python train.py --dataset="gratings and oriented noise at many angles and scales" --encoder_head_dim=64 --encoder_fused_qkv=true --encoder_bias="all" --encoder_layer_scale_init=0.01 --encoder_parallel_block=false --norm_pix_loss=true --learning_rate=0.0019 --beta2=0.999 --max_steps=18800 --batch_size=128 --final_lr_fraction=0.01
Rows from block 1 of the decoder of a small masked image model, named by matrix and row number. Rows with one number belong to one neuron. Each number is 128 + 24 x the weight over its row's rms, rounded and kept within 0 to 255. All counts start at 0. Numbers have three digits each.
After each neuron's rows are labels from the 100 images, of 14976, where the neuron reaches its highest value: "strongest on" is what is common among them. Only what is clearly more common there than usual is listed. The data: gratings and oriented noise at many angles and scales. In brackets: how many of the 100.
# fc1: MLP up (decoder.1.mlp.fc1.weight, 512x128), inputs 0-127
# fc2: MLP down (decoder.1.mlp.fc2.weight, 128x512, transposed), outputs 0-127

fc1.404:138097120143114134124149130140155127103122159100166079074127131124124105170176185179143161149191131138152148126124138137148092139130105109123128123157137107117127143121163137140149113159127130097116100107136118096102154125146154150149133127168109168116160144116132116058074093140115108134142157122182159159156127149137155134112099117128105161111120116147109119116135122145093127114102
fc2.404:115134123139114111158137150126110130123102129098112144156143150135144126112119098069154163102134138125142118133136113134143062128133105129096140111176109096106143151111125120131076126131131151128107107151099109163156154081109118154134088124133135098134127101138122158121144132133131118107121126120103187132110190156149149097125155183112087102120114074077087130142174114096110111105148
strongest on: sawtooth grating (88); very fine (64); stripes at 75 degrees (25)

fc1.432:137117122145092126120128074158131114077129171118106125149142169155146093174176164127158151160107120142140097143123160124138076124148096117128153131104117115128147121136117166128157124091140136108127113090158116112128089145112078078113124092124128099146095152142141119088180123176104114172144133152138118162167160136105106105115129125128107137137102121126107116104137105160107128109102
fc2.432:131131115122126141130177142144100109111125111098123094077122132119094154098120160093135132114082123105121142121130133142161113118118132129095141133152115132136134165089106099106081120148083116125141150143102198166143106099121199156140132142137104158150134183146109120154142144105133151114124108102077150102102136136129143123142122160079121173156144149121129139091120136118125162120174
strongest on: filtered noise (59); stripes at 150 degrees (40); stripes at 165 degrees (36)

fc1.86:058071053108075088104060131142113119132125113122127135100141151148128137172206161145153143116136123163148174126148137129142110126116098164134111127149101118123147118130131136103099123117108139124134120144147106127146149099138146133130069138125156112141126125121146127118155116161097115131138128132149109138097135122150115166124097097144124165159134108164122124132121100128110153110096
fc2.86:176139170144165157131143114092148131152100129122145142132135144135130103113103098118153147127117118154147142126150102124123106109151172125096150146124137094109116118160111113124153118150174197134102135160099146086169098131184182148114104127134113097141090143130151160121133087142123133104108128168114167115123147143109166130133119154130078145102155086149096124113145149134096121166124
strongest on: noisy (99); low contrast (67); filtered noise (45)

fc1.74:123126129083128161137132128114143129080078137145158119095172115126144130098129107119144075113170143106118143099170192122124132078122113159104111134095109107122132167103108192128115103090111118122148121143117091147137113122112155115149118112171106135100091147114117068125156120095115122144127136119156072135112133131123154151120138143127109142136111118173125118134097152137104162101093
fc2.74:143128112144117099095097149145131096152145166129140105138124108134129136175123145120100180150108125148106136118079126144120131109131080125155124074166109087129136115133171065121092130129123146145121109111132153141158107129153076170128131071111115110138159136119099091141109144109144124103148121133125162148135108135145100079120140146160110114129175131134113152142133130178127066147155
strongest on: very coarse (69); filtered noise (41)

fc1.199:113127108123097150137088111148088144114123122096120123119162108147178148155132096094135144085140131143122168125151142129140104087140121099158094102119159090117147113102133126100117107121111090130136108145133153142119123135070116145112130163146146096125099158090159131142104181077180179106140128139162106110148144099093157116104098148106116136141115107138115117140129128139107070092114
fc2.199:137138124096156146099139186104099151110079156144134115126118110159106130160152120195128088175141130107127140098126128147109120155126123101134167070135140100160180101136140080134107124119161143124138141126161115130153148113174097162127140107115194098097144124137134130097094117153140118105127128153137117139111148157110137095156154158139147106106130105145128117160112135148113157152109
strongest on: very fine (72); filtered noise (49); stripes at 165 degrees (35)

fc1.476:128146127141118098150087123111136112145110100178099158152110140129061142147116135096111132127064122125126135145094139127162144111110076149093132117073143106115131111100113137115107125139120134141103143136146101136107093143133108169152130174089157115156113076095093156146119123163101164117114163124135108142099066118167116129100134117133121141130111104147112107128110125098104126144172
fc2.476:131115137134131173157118153157135113139188117122132123165126135140166142132094101134147166134137135137143140154168089131097144138127124130155174152089101099162154174140125204150122121137140130115155099100085124143151114108075076160119141147159152102159121137090123123124153116129119128126140139118078167127136179132160121158101149155125117109138135132075157119113143128121136129104121
strongest on: sawtooth grating (56); stripes at 60 degrees (46); stripes at 75 degrees (41)

fc1.477:127122141098114144099168184111117132096124120127121119140083115165095153179159142130185119160145138127122140120163140131173126125095112152105155141105119097108120096126106133098166103103122118112123117124121103135115126061160125079158149077100144122129141079094151152151108124125173108149142113128124155104130159124127107154074160142115113141120105107144105101122104132107117116101102
fc2.477:131146175115152177162098144156122114102133151139128120124105124163105145133129180158116119162130139097151106094128144132115152134143121106138110161129092136131107094138102131141129140098136127125097105066160140161151086156134131129158132122141107168133120120185139126117131166111162114162132100107111164120095145136132106190096138147090104130169118093118113094149175102108092117136106
strongest on: very fine (80); sawtooth grating (54); stripes at 105 degrees (40)

fc1.446:143140167170108146112101141171123126185161120092146120160138123112178118115150133149168121141121118121112118129119110128159119114101091167138162118093090116132110079104052097104127111134087124148122134122129091146103160140104141129115113088093177143165152154095150134135147094088122119115123124126121144111153113158126111119123136151135114122135113105159100107094079107145107135136156
fc2.446:140116117124124095132130122119097135167133147079133146138139131121155106150132147120130107081078150116128113076126104152085129105133117161119116161140086099100114119109123067122107110101114127139146112119137149133138139099141134147116141155137190145108153107111140149119145194157145102167120106131140125138070180088081130097116151130154158129107148125146119094093125155118131154136083
strongest on: coloured (100); dashes (59)

fc1.193:128113125095133167082134128098133182093085145116129094084140148137106093119120155120056153105155145120140112122116131129130152124099125090161165106078116107114110107095161117121089106164144098125151128126121113115120084158112120147157088157131124118107112115105156147124120120140134114151119115101121076136139141115114133091100158113116103103135100111081113115118139110074117087109146
fc2.193:137151115156105106127236112143140108117128123123139132106134135137138123152119119113113150137158148118129129085153182111150139115128142161132118119175108141151104139140105114110118143191102123128137138085159117122141131103143148077113130158181136130146113110163125130128139147114149134117113129090130154140147105114149133144112097124137123208110127109158104089148116132134122058121124
strongest on: stripes at 150 degrees (52); fine (51); dashes (48)

fc1.33:129118139115136111139121154101138084161166195117093123121133100107136136178137097112134193167194132125122122118131145114117097119125123128119128109119143110118129126096164102098133113126114117115138097134132115151140123132143084108157125127106077153130088110153118084120110201108119132154132148137149180143132088133120121144118077135141136057155106111125122110115145134151129146120126
fc2.33:132123120150146147133139107124130131081119068119110130098074178114116124061103101124150107138145134137160127157149093134124111140164164124136084114151124124124110092155126171147129092135141139143101161172085101125107160125102158143115159125123109114123149118122135131085155085134134129126131137094141065119121108130141165073121151168109099172111132130135119133110131101115163131137107
strongest on: dashes (48); stripes at 90 degrees (47)

fc1.78:119110121144106122129127073138105131100149149116151132103177134177145037108135122119116173157118100137117134140116129114113120127141116133129091120136138108117155114105160160137078127136126128125127108152103147117123133162109191132121113190143116101135117091080152167159119194124129159181107150116123151113134103098145149168119121129122104141161126116128105101130134138111109151118138
fc2.78:121125155088146140112123133140159169117140127120155174114130092089095149104113144097146101114113141166119136146155110118143167094160119117096166127159081176111132119108095137122110165153109138112136075154097137139129093123130111089137157134130143153109113157154167117133090089149133128128144142137109149131174172105153134104068167123105117136156120142072128134145145130106127110106148
strongest on: coloured (91); stripes at 0 degrees (46); kind: square grating (46); stripes at 165 degrees (38)

fc1.152:095129103117074134101059099173143110139138135103172148110121090148110158129120099133146090111123143148157117085192119120125108097111108129136130122125147109120151135146159131150150104142124121144120108128161126089112125136110141081142117136155163118068152079149150144108082116145117146135137161102176117103156114126093106116102105138111121144124081114121111110118131088141097135133146
fc2.152:143140148126173152149202119107151172117120172143122113153145137135180145109118117135144114148136136128133142135105095145139095132153093101097126129175092126151158141135139080122087125109106147128099115172063114126110164114095102126149125138134131131122128126087161150154104141119143145096123140141165125115129165103123161133162141147123168085162108110129115136127117119112096120150189
strongest on: stripes at 0 degrees (54); filtered noise (51); stripes at 165 degrees (32)

fc1.238:087076081101116145088104108125163134101115090140153102170181116160162113142109132160134137102137137153144174135136161143098122118138120116103066108120082120134163120109120159137119126118105128128138129106142071140105146108103124117108152095166107137115166108198135077100132085110134138142137117136085158130123135104132167130122102107126111128098117111136117126136119131123113143118135
fc2.238:099134091114143147106098157116149134146082152148114132120089122112113136117141126122123117129156153087137176128134094151124121165136098140125191132140077163144123136128124099130122111142146136108118137137106099145076152146109144186118134120126107131086163140133121112093116128162113116140114143151144163124091171169152106124129148175138100112115101083099127103126168088126083098170114
strongest on: filtered noise (75); very fine (57); stripes at 45 degrees (35)

fc1.484:125108134114128103141137152136123108101093118151089139089108156159110106143177131121133125137156104126122155111123135172139064143084118070115090106133124104121107122110168120125080132099076142135133124138132151099127164130132100118126156129179142144067098066151166117143112127110116140162130119136118151136120097163161163121117103158101119127131156106113118114121108089106111132137092
fc2.484:106141122082121127112103143116120124145139099154102086140106144111169184095148130110129148102199139152095152152124171128125137149103112139153132143124118156126138147112090134130165119139118145113113105100148149119124129159119121113146158115148117131206141111138081112126144069145056166112132153118144137133157098151143132127139131179121124143091130152115132113131156152160149107129154
strongest on: windowed patch (47); stripes at 90 degrees (28)

fc1.362:145145134142162112127101168118153114124108146098110121175127169131197103145168098135123083123113120125111110115105124138151132096108106102141118104098142124110137194156153122125130096149090116122136128134122136121109135146091096135124117142086118150125077155159159161112122093172108133122131108136097109152123144113097131043122146150124123117127088110145108127134155126181103138135150
fc2.362:105159117135105159125135151155133163101099144114162122098162128154078154108123133115129143133152126164128149146140123160124119104105144129140145102076124126180151135141127147131139156160161136122142124135113141175081086106158188117126112170146115119117090138162099151135127124105144127131124105086114114121146090137135138152125172121128146172123103196088142104146123101104128182109139
strongest on: filtered noise (96); stripes at 30 degrees (28); stripes at 45 degrees (25)

fc1.285:153124122148102129116150098152158118083126091132106163150119108140110124176122160148143144146086131139120121121121125133141075149141086138121131132131108115118159164107147136120105113139099121137146132159097134132127157158164074161105186190100158156113086119090135158130082116108083133117115117121141087147151176146126147143115134089100115126128086115119122123157134142170098135113153
fc2.285:155138138121119153096146140088117135142111128132119139076144124149087148119159112137118162129117112140082161103112095132127129146141170135110128135116149088127126101084111130112145109130126113124160122132160119130134060123145195150137109111077140079112170133113109140123147103102129100166135114123100103122113105135132162072152130151151102107123170085098142101138147114123127146181168
strongest on: windowed patch (67); very coarse (53)

fc1.276:125147136141110119148143138167099116092116080140088128148136079122073152119155100125106128082154154125141119142151123138169127127071139124112111099126100111114091087139099126127128113110130136103123130153142117151101148130161159129108105078133179130087127097147115087110124077097124093169122134128113123132134122143140100170082101142109110152147092111115106111083113099137115153133095
fc2.276:177128126105146141126120121145135129153123174119101132143142111151146110135107103136154131151149122090134131103081135157118136123139044105142176167134128107107137151105129174112123129112140190129110152103112142148152116112102091115110144139108148103120115150136112156142103120137112123119124125139123106134147095102144123141124158105142094079116184066107115128141131134126082167062142
strongest on: coloured (91); dashes (48); scale: very fine (44); filtered noise (41)

fc1.231:123115151132103138114116138173085118126155094151138139167137096130098142151123077103151127063147119124119104131123124142138104096107106133152090159135140107114119150152158104141179124133107134082075078092127118089111105110128172110133144152117149117110139111119109127117087086118146141146158167142165163153144147140136144113121162079122092131154128122134108122129139111162106163091115
fc2.231:131135119133146163138140138120145148139113171179121127143069138148146130143132032150170110164155133114140129176144128122112153123148122142148175168115109110144127077129147118135129111135192141143136149158121115143149127117134064133123151151125147127122106121165097131112138111161142113131157141150147106127141114161139140148119140084107158120163121106134121081136088124099110118162113
strongest on: very coarse (45); stripes at 150 degrees (41); stripes at 165 degrees (26)

fc1.9:131114153117097156114120071120147132088119128106103132087128111095124116074115108102128121144081117143122113132147118115119104082138097173139155113161164109111159145164133154137140106108126137126109131159129125105097149117084195171143150138154115165153135133112142194148126099117065112140136145123137106141108149127140133138128140146149110165152099103138103104113124075107094131116128
fc2.9:142122140165099119135125196147144114153157122162161098083162124129120146164096131129116136117150121126120151106116139141135190148112110127129082132146161147086124146118152145112133134120092133134129101107114094115181067096147082110107111089114098165143084195106112100137115140109096132108170129134121145149135148146127169133113116123164142142116113119156128160136149126126120119159134
strongest on: sawtooth grating (50)

fc1.53:131100085119171113087117108139124124109133121144116146146131124140106128105120134153083124124135159131154115124128158078125146152102127080188162157155141123096141134143176110074131054151115070124134130157113094115091090086151097143103165083120102143152125141079138114145105136141133126137126122114108077113132150114092105148127115133092117119114123102156120127105126133124118135131133
fc2.53:127128163090158146127145124154132140112171131119168157179107153115160193127119129115084095149119125130144113124119153128167143157120136142143124145135121161103119090066133125116185116099152150144142142079162118089128094123116194148113128158121153116172117153111157130129080139105106125160108134107127162090110153154106121116124142119095103105106113135094121119123133112119110102133117
strongest on: stripes at 90 degrees (68); very fine (44)

fc1.256:067069087065075109072114096093125119111106114089164086103136158150149135158123150113146107158131148158145176139130158145145143122131122148101072130107136126124149119114136125132090115115091120140136135141107120104114134109109166121111079118088093113149092096165147131138164115082137103128121121130123129114144115129119117099114113182131109142135111113123122122133132128136119142112147
fc2.256:131139121064149102136100090124127131123045112144132143115113144117134125132123110133130157148135116173134136147140153147140154115106152134144135117133108205169084146112095166155144139126168093121110124135145085138129117116113130160113086132139202133119111124128131170107158128102129120119189116133139111140128169107173098120103169121137138103123136133110145127132154149138165135109127
strongest on: sawtooth grating (71); stripes at 135 degrees (31); stripes at 150 degrees (30)

fc1.379:125111113120138120141109094147133110106116180160135146099141124137121117129136132173113078097139145133132184127161144068143111086139106125113185122112080103107143138112168121100102073131091053134147140139121098132103134099123116126116140127102124127130117135108140064116113110103136095140133103112097102122146123124091168123133147116076126099135165114152120124121124113125105122112166
fc2.379:116109135108162137136132159168139138145125160154167162138122120136150158166113119126162120156129107135104133176102111130142210101160129091122149117146131066074148129126118130110131121118071132113111128130139114128109148117145097123124132136122146097115167118130114130095127133124127133133129130121146176105118112152127108100080155136065135112089129068119091127085135102160108116158110
strongest on: very coarse (55)

fc1.304:129134110122134150121109091088133149100152119135129146136161105151153155112140101122065196124141139108142146130143126121118129139159132086099076117107110107123124092124153082134118122166100103107116136166097112127111111127107125146112139150103067132127136093206149083123142126139097116115120128121144165088117118100115118094101109163113139122165130119109128131124128098127122063114111
fc2.304:139126138092100108118137174122118131135137105116123120109128149107136114137141119118141106109104117122096125121166117131157150134123136176171125122138158136110106105158089118167189119108136118107146125146192092131120128164157139186144163142119105179148120128176126138118131104135113091097157104166101065161129112141149128162135133124116087150155162085146134134092149113096119101103130
strongest on: noisy (87)

fc1.471:138143132142134113128127140143150165131110067093117108129184138148077113117160134138076205136177129115125101113136115112129150122104149163133122127121138106112124097097129108112135115150130104098119089131116109116082105135165161139135144143096111106075151119184092106102141123128124097152137147127114140143143139086134142140090125122134108129154113108094103112113159117076115129089096
fc2.471:179135123139131091137128110088137127123158104123127137153143148101131126072096089115118121132129125102110159097133155122153136109111101131130088121139079096096117133151156123139130068111102180086098148149146141118137162117114133126121124179078133142097098152094120130145132115136130125089123112136137081130107114087115153060155121124156124104116141108131117120097082090135134113148165
strongest on: very fine (63); dashes (55)

fc1.387:133114122111134103118146115137146148119132091090106120153131175163113111100118157116134134146127119114143148118141161141136123119136119086143124125119088116122138093119128143124143114129112124130097146166141078103101142137110158136139131110140116099101144156143161116106157116175103120128053167062181094084075079104129161113121094132110130162157143122121110112117116099108109156134178
fc2.387:152143148123122190119097121112118089103136150143134104108135116124138138146111208130118120146133134084137087131128111112098128118132155157157138123126134149131173117110126095108107141126160153175143175129091132178143137138130129124139121121144151118131141094139120132133138131108115094167115108107086161065113097154113109128116123142151092154139113165142149078107160161119123108103062
strongest on: very coarse (65); square grating (52); stripes at 105 degrees (44)

fc1.297:133148121114123146111121165118158169094106156163126119106100099128095149154185130083112161125129136131133132088165123114190107105108099130148153133148115103118094133134144139132166119114104121135159125176089136180146106111163131121097148130129173134121079155123169152178084111102108107143128095123126146112133144105106103148102150100130116157133146108136104101123136102150101100146147
fc2.297:122115145128139103151116140162110095102148078131144121139125129132153133178112111163111169149128127125149142121125140118061181144151156161152120099129089160151174094126159138106096149155135121135138138136175137176101121160102112112117138130192144159114153086122092122112185148116135146083111137147138117109142130127176119122104141152133137163150132130137130122117136100165146163131140
strongest on: square grating (55); fine (41); stripes at 45 degrees (38)

fc1.7:131132136146080148142127144125164167105152172113113104143172140152168126144109120124135091142157126132113130103163163119158111155126111142135110122103115117119152114140106170136140125158120157139141149120161099146107109127136149091141156128099107124102099120125179176167102063138084067137121124135120136073119126133154134174095111078126123140123100112092106097117124109144114095124147
fc2.7:141122109181139129127125109128078153109133112144092117108123101095114177114086126148106140135120135105152123105102094129133106103099150137133098139177129139093087107128146120118153082135136101123128147090102147113155104108132115118100128121137155180087141122125083160163107124130069106133107117110108144102096148169126111066131123137150120106141147099101119109115166148089140138173107
strongest on: coloured (99); dashes (62)

fc1.495:094138100072143124128123076079111135095108120159065107120119148153131109165139175133137170182109156123163129107106141145105149157102115154138129113108062124120166071134073164129144127099120131125119124142105099153134097156120120133131100127135143090177108101107153134146135106117136119140148126130117143159099147137125154138101138165084119129142125117116126111122110103143113119138154
fc2.495:145134090127099150141129122160112117170112124137151127118092121137076107118135115145129113116117132153154168117166132114127107150106117160123149170115046125102072139105146085133110142141131142154108173147138090116146132170122101126143151125118124148101140138120124139106121133150119146146143143119160119114097108143123131186163115106179140086125116102145130142115133086078107139198133
strongest on: stripes at 30 degrees (47); dashes (47); sawtooth grating (45)

fc1.172:113114123120105150131165158102139143061153137163113170129113097135169120143152108126139159116162141140145114127196145132107053150146136142138142121174134092115149160097166134143167108106116126177153145173133120141140143116101166117107152108095136194120100120134153101126146144107111126135136120146137116115125128113142152123139173133112131146153127124139120124121108110180105130148087
fc2.172:161127117140091132113074142188101104153167102140156133144147125127149119122068162151118133109136144126133122117136143132127147135082125124131128093139114155065111071138118146120134113135093107149119104145108148110155122147152079103121149137162128152165113105144098160115108140131132129097156136131099169139137132099173090137129152144162093097128174127135122125099156127109108087146085
strongest on: very coarse (60); dashes (57)

fc1.124:170141121147132130105154148100131105120152157118149131147130120117139142166107133085143125111156123110114160104116131133144102110126098109103100111122119095107089126169151104104115114115029104101128109129132105120132127114108115147110129131101157129134068098139131136140097114125095068141112130123135149146085073127117143155110127192145129105100140104074109106125120127169101143100126
fc2.124:113127135112115144145097120108124087081117132136151134100104149121135121073152107138178140117170116107123102146101138138145124164138123085103140136156117084103132113124125115132156132100129137107149139110140104104107091154102152126136131153120096068131174163135112124103178128128116140140124140131117043152169101106115142155123114164114160146086148128192128132102097133138147128130106
strongest on: sawtooth grating (38)

fc1.486:155112144107152134137118116097150114150118115137149100077122144156134122104146122145183159143130120128105155133073132149103133117127102101177113147110191124134136157127099143120145138146111147139113142108147147127095110129096134120112097116143136204091107100114187128084101079117130140115140142141145114158109100154132084110106094133136120105055131122128121108128136086126100115129140
fc2.486:097116114132134111135133146156128085138158116168129140145106139138118125117087106137092093119136128144133162159127132140130122122174112195133156146126103060069093160141112126122134105103140146125108170130143096146099160128111131152121166108135157173116112120109134140081131121155114144107118127115120122120071149100165135129153139107109071138098121115111129078090140132148129084106149
strongest on: stripes at 90 degrees (78); noisy (61); fine (51); kind: square grating (37)

fc1.370:106136096110109127102087152082160150090141101100152128152179124138139116142146155135093134149112155164141158138127185151145119138130110117124096128150086124125142121133125166119171126147114140133114146127115102121131132116138192118127120058160131123115037099157146118137141133101144172135130129117143185109117104092153111131107111132136129154107146115125116112141101122121109124161156
fc2.370:099139158124175102120130134112129110117117155159159128127144131121043112099139124140128099122117144133104162133126118150173106142140096161131166122139126149161141148110109100148101145137156126137126122074146197165157140115129138141107160115134116111125120149124139164128117127101112137120131137136119110151173121125178152120158190106122128126150095133133095089138145116166073110158085
strongest on: windowed patch (96)

fc1.115:122154107118144133120123162132124183152093126121173147129192120145061117135126140129105125119150169133158101143160130141124151124137136162118146138133173128129165125126132201152168113151143131154136132132126124140131067164172095145158117131093118113104155099160109126109092132120153138132128119132130124126152127077116162165097165117111105175163095123126112122116163125128121129132152
fc2.115:149113157135112099091103123118095106124148118129107111140122142124190118123138132126113128110124108136101113119117113090131060140098105110086087144127115076100076114132096080094099117082078113131125117135130130108151175108101142103131128159135134134136148125107139122122130141136131111137127156137118141120111136149092099118130077104129109057080126114125147134107068141118138126082114
strongest on: noisy (65); stripes at 165 degrees (39)

fc1.1:083084074082064118078105077125140137145076128144147097136157148147084094141138163106107141155120134144155131136128189143151114124130108156119119118119112125115116130121179153120099114122120122141137147103143098134115152115124110143160098115122088132099136146132146127108104092139137131097131125141106135130139141173132175116100108146135118130117077112116118120124127118080116103131183
fc2.1:093155103104112144142098122136173123116076129136135122137129123134131124127104129131148152133123148121145135156168147151112134149119161158093152103176116143124115104121122203140095166100168118100140110160107116165119164159112119102152110137129166118137096131133088114104108153138142141119138143172090123103159151112167129108099134148126102123146162110095144119096174141160124136194093
strongest on: sawtooth grating (96); stripes at 75 degrees (44)

fc1.421:129144126139137097118122115114137162054140115138117145098135098147133137120087090119094157146120131118120113131093127142084128135098115130126093122081155106113084138143097097127131121152109123122117110121107111131095115100119200087098112083126175106120120090115139098155118098061118127083124150122118149128102121097127136108103131137109088105129091123085103113102129101087124142132136
fc2.421:150115118125146124145136137124151121131074185139125162157153119122106077110141073097152113167105120120129176126148137129144134135091097104122161131134157097109134140128117126194124133078120110122106133102072120155107093089175108155160114163128166117166139121125131101130150102140137137153125131157106093165110114149154130164129112124180104135156108117153134129137163112124128155129146
strongest on: very fine (91); dashes (50); stripes at 30 degrees (37)

fc1.232:095094095066138140091104146118163157105122129129129122091135109155189136119160090156120168115190151145160147118152154128127157144119132117147130120115090103112160164151125138131110121097100116116123120145127112108111145107119160145109118153156113170099099077104160099108119133079103099123123128123136155106113123116121141130123122144106107164172143101098098108115128155148096154124087
fc2.232:135142059119088124112098146091112090140120117125130132126117111099096137159152141096126124154125132111120183097125126172136117126118112124163122109074127162137166154088126068125157129120164162137131117112138113149078118143090170148126116150119099131087164114133106138125117116149103113163106122113133125153141098166135100113129142159132122182079161101108139108168121147129122097122127
strongest on: square grating (63); stripes at 105 degrees (49); stripes at 120 degrees (30)

fc1.443:125114147136105153099083107143125124135123124140096105134171159148173110140123127136106153140204121117120118135138105098127111134113116129155154105098155115104160138111143133118148113116125117101106130143100081113121132150124076138119150186159103181099130120140145115070103078111143092154092129083142121111111106127099106147122153127129107129144119093107096112110149097144096119105073
fc2.443:123116088165137088090127101147091130129131132159120107138126140142096139147142157111132087119081125098127118100102138117118076132136120124144117166107133150086146132147096113169128146166140152139134120107133059114169165138124132156154143094114107154121175104135137122126154112129117111119097113049163126100052109119114148127167129120161110143116152115161148135117135146126121140117142
strongest on: noisy (61); very fine (47); kind: dashes (38); stripes at 90 degrees (33)

fc1.137:119126107109151098130134116114113158125122126112144104137152085109131117111094121126129132142109122118106134123137126124055095108117148161160080109105135117112126172110076109154115096105126094093100098118164122146120130124172112133118147135161143127141118085142112137123150114122135130132129163158157176168096126113097115164099128153131128087170102124062131113122075112072126127103162
fc2.137:119131120118106188150135155078123131095142129104086122120120093121161109109171093131109139109162131092105119114122161100175132140144127127152159149134164125117086154172128147118124113148153126119121138132101131144113136138101136176155094129114147100170098141176099139177144128129133150129120138150135110161160078092126143108151111107099100136137166139157101111124193143153119119099140
strongest on: coloured (100); dashes (52); scale: very fine (52); stripes at 90 degrees (37)

fc1.310:145140114149170136116103124139120131137111112108111135173082091122120115107135136168134122116122119113095128117086134129090119086089124086142148127116140103105161130116163133100105039097128062129119119097156106117088111129146120154075147134143128161119143128159125149105094139108112116097132119126135105171126125095089121132098146109116112116155073098159114113088128124138111153124116
fc2.310:152124132142102153137164104100133176102149168067140161123150109116123133135141136091110106114120127110149116114138167139181131132115137127101137162148097182114117136086121122120144123175114152110132135149118101114078154112123152161109098096113095092138135159140066107176123104093087108152127133137129124140098141176140130101128115149132105102162127141110111122103107110097114113157164
strongest on: dashes (58); very fine (54); stripes at 90 degrees (35)

fc1.25:141139107127116136125135151134200178107103130087135145130168105133104114124155127128082121089096134148114156131151134133144145120132111166127167121148145123120173184137131195124134116092124137139120117125151104141096116124148199170122109150119085135123138134131108150158081076168047146117125132126162127131105133136139142159122121143126118149119108116127116120137142129120103127099137
fc2.25:126119107172144137131104151141073108120141126169120105108091138140167147098143125149130114120135102074152100114107092104138117077098121115129095164113142089136067090109100089141089156145106118121107118113141127105133131062145113129115177123100120120144126161117152146129132118146110085144131136117125120145108090149079098120146114119104148106102142105095119135123065121130113105131122
strongest on: stripes at 90 degrees (61); dashes (53)

fc1.429:122072136146081141106144134106170099112134128192129114121148140149104124109139164148124120111165061147061170140102153129170114128111106130114124118125140121131121146142143163149107124136073131132132124102136114102123126158112149098129129120156149163107126166161129097156145082099090182114131114130122132100171114151137140160132127179119135109136143117150116126135097135134109167099136
fc2.429:098114122117141120115141107143088145128136104125135093150118122124147150119103139088127130124152127157128146131129159120082155139134115127122127129127119159074084176111089131143118104148108156101119131154128126100161145140125065106142161084119164117140120069153099160129176134139091139131161126143135117131129150134133100091125104127142107120124163075110108097060139083118128070110125
strongest on: coloured (100); filtered noise (47); very coarse (46); scale: coarse (41)

fc1.270:102117110132090108110090061137110171072138140119122119102151151101160099111144197121110171152125121142119135144100150115101127135117104104088154114100139132126161108143136145140130123107145125111143124099122138145118138111088078105123139186147126140161091151087099134163112161130109140118138112124113160131130141077111136141108132121098132139103122123110114114133155072119108109067123
fc2.270:135128100098108125134091136168164107140112157133136122104130152082102105136114140141138112097109135136122146126161143116123144166153122130174110097134137145129149137084089117101165136123171121135128145090089142121129095175121137126129144151171121129113140147123141138151126144133118159124106136088105173123120083125116151162111146119134087145155169136107156202171176160091135173154134
strongest on: stripes at 0 degrees (98); sawtooth grating (54)

fc1.112:109100123166110081093142097106137123107132110109187088091112158093105112103058144151156153178162115150123116160123127117090149118153130080129104122128085133113141139119089140109143114151122122124108109143100141120106141125098125082140131109170127136147115110108131106134141128140098070159126132137128119172127118144126127120132124121103097145146110118133118120095065084118111105167123
fc2.112:129147128151133163105126166153107103143163116156102114133089134138144146174150114185095139139135163148139154111112122143145171149132145132185126121113142150165191089132146108117134143153152121114166127115152127143113140152117136122097148136135137131104139154101134130117112161141139136059112151119144127098144066104109159139144128179158107166119123154115153104112098174152124113091124
strongest on: stripes at 30 degrees (43); very fine (43); stripes at 15 degrees (33)

fc1.402:131126110144165081136123148166128145117098132133132078137106098113157105101127174176115125145150099142112138111097145144119088124071129099139113102121138118113113160115165107135096105107105113071069079116112139103101144095127124159108144141174117110136150125116139142099132132183126139149132156144160136190131116150124125073122144159118123123103129107150117119108119104156122134149100
fc2.402:142145119134062182133170118099150145128178100131144123116161136137123145097170151109119112112166129151140125150131180119164151106123155154108112135114126127109110137070114120104129139125135152124147166146156136095142136150113145119135119128103095147096120123144099137193092106120117145144148142155109156085125135134172144141140088105098132121099154112093113155159115183110118146116164
strongest on: stripes at 90 degrees (28)

fc1.410:073151043098113122086060123091098118127102123128149123106153123138138124139140132132137140144138166153171170138170161170151104124151123152122095076145086106104111142142120119088135086102102115141141125133145113123114172130143119129121122111123121122111121134121135096126112099149126129104131126160118153109132144141134137132105097125114110171121127092147111108082130064127110093113140
fc2.410:157128106139144139121084138101140109133127154124131116098117124095141150133128125130138154148123166122213130144159180217166136098148164154147144114134105118136118140170135148109153133137163120133104115160133151158127173133111144158125111135129138119149142157144150142142120116135121125114137128174094146120137124141136123126120095101125158156116112140167162182115126181127135096067135
strongest on: noisy (89)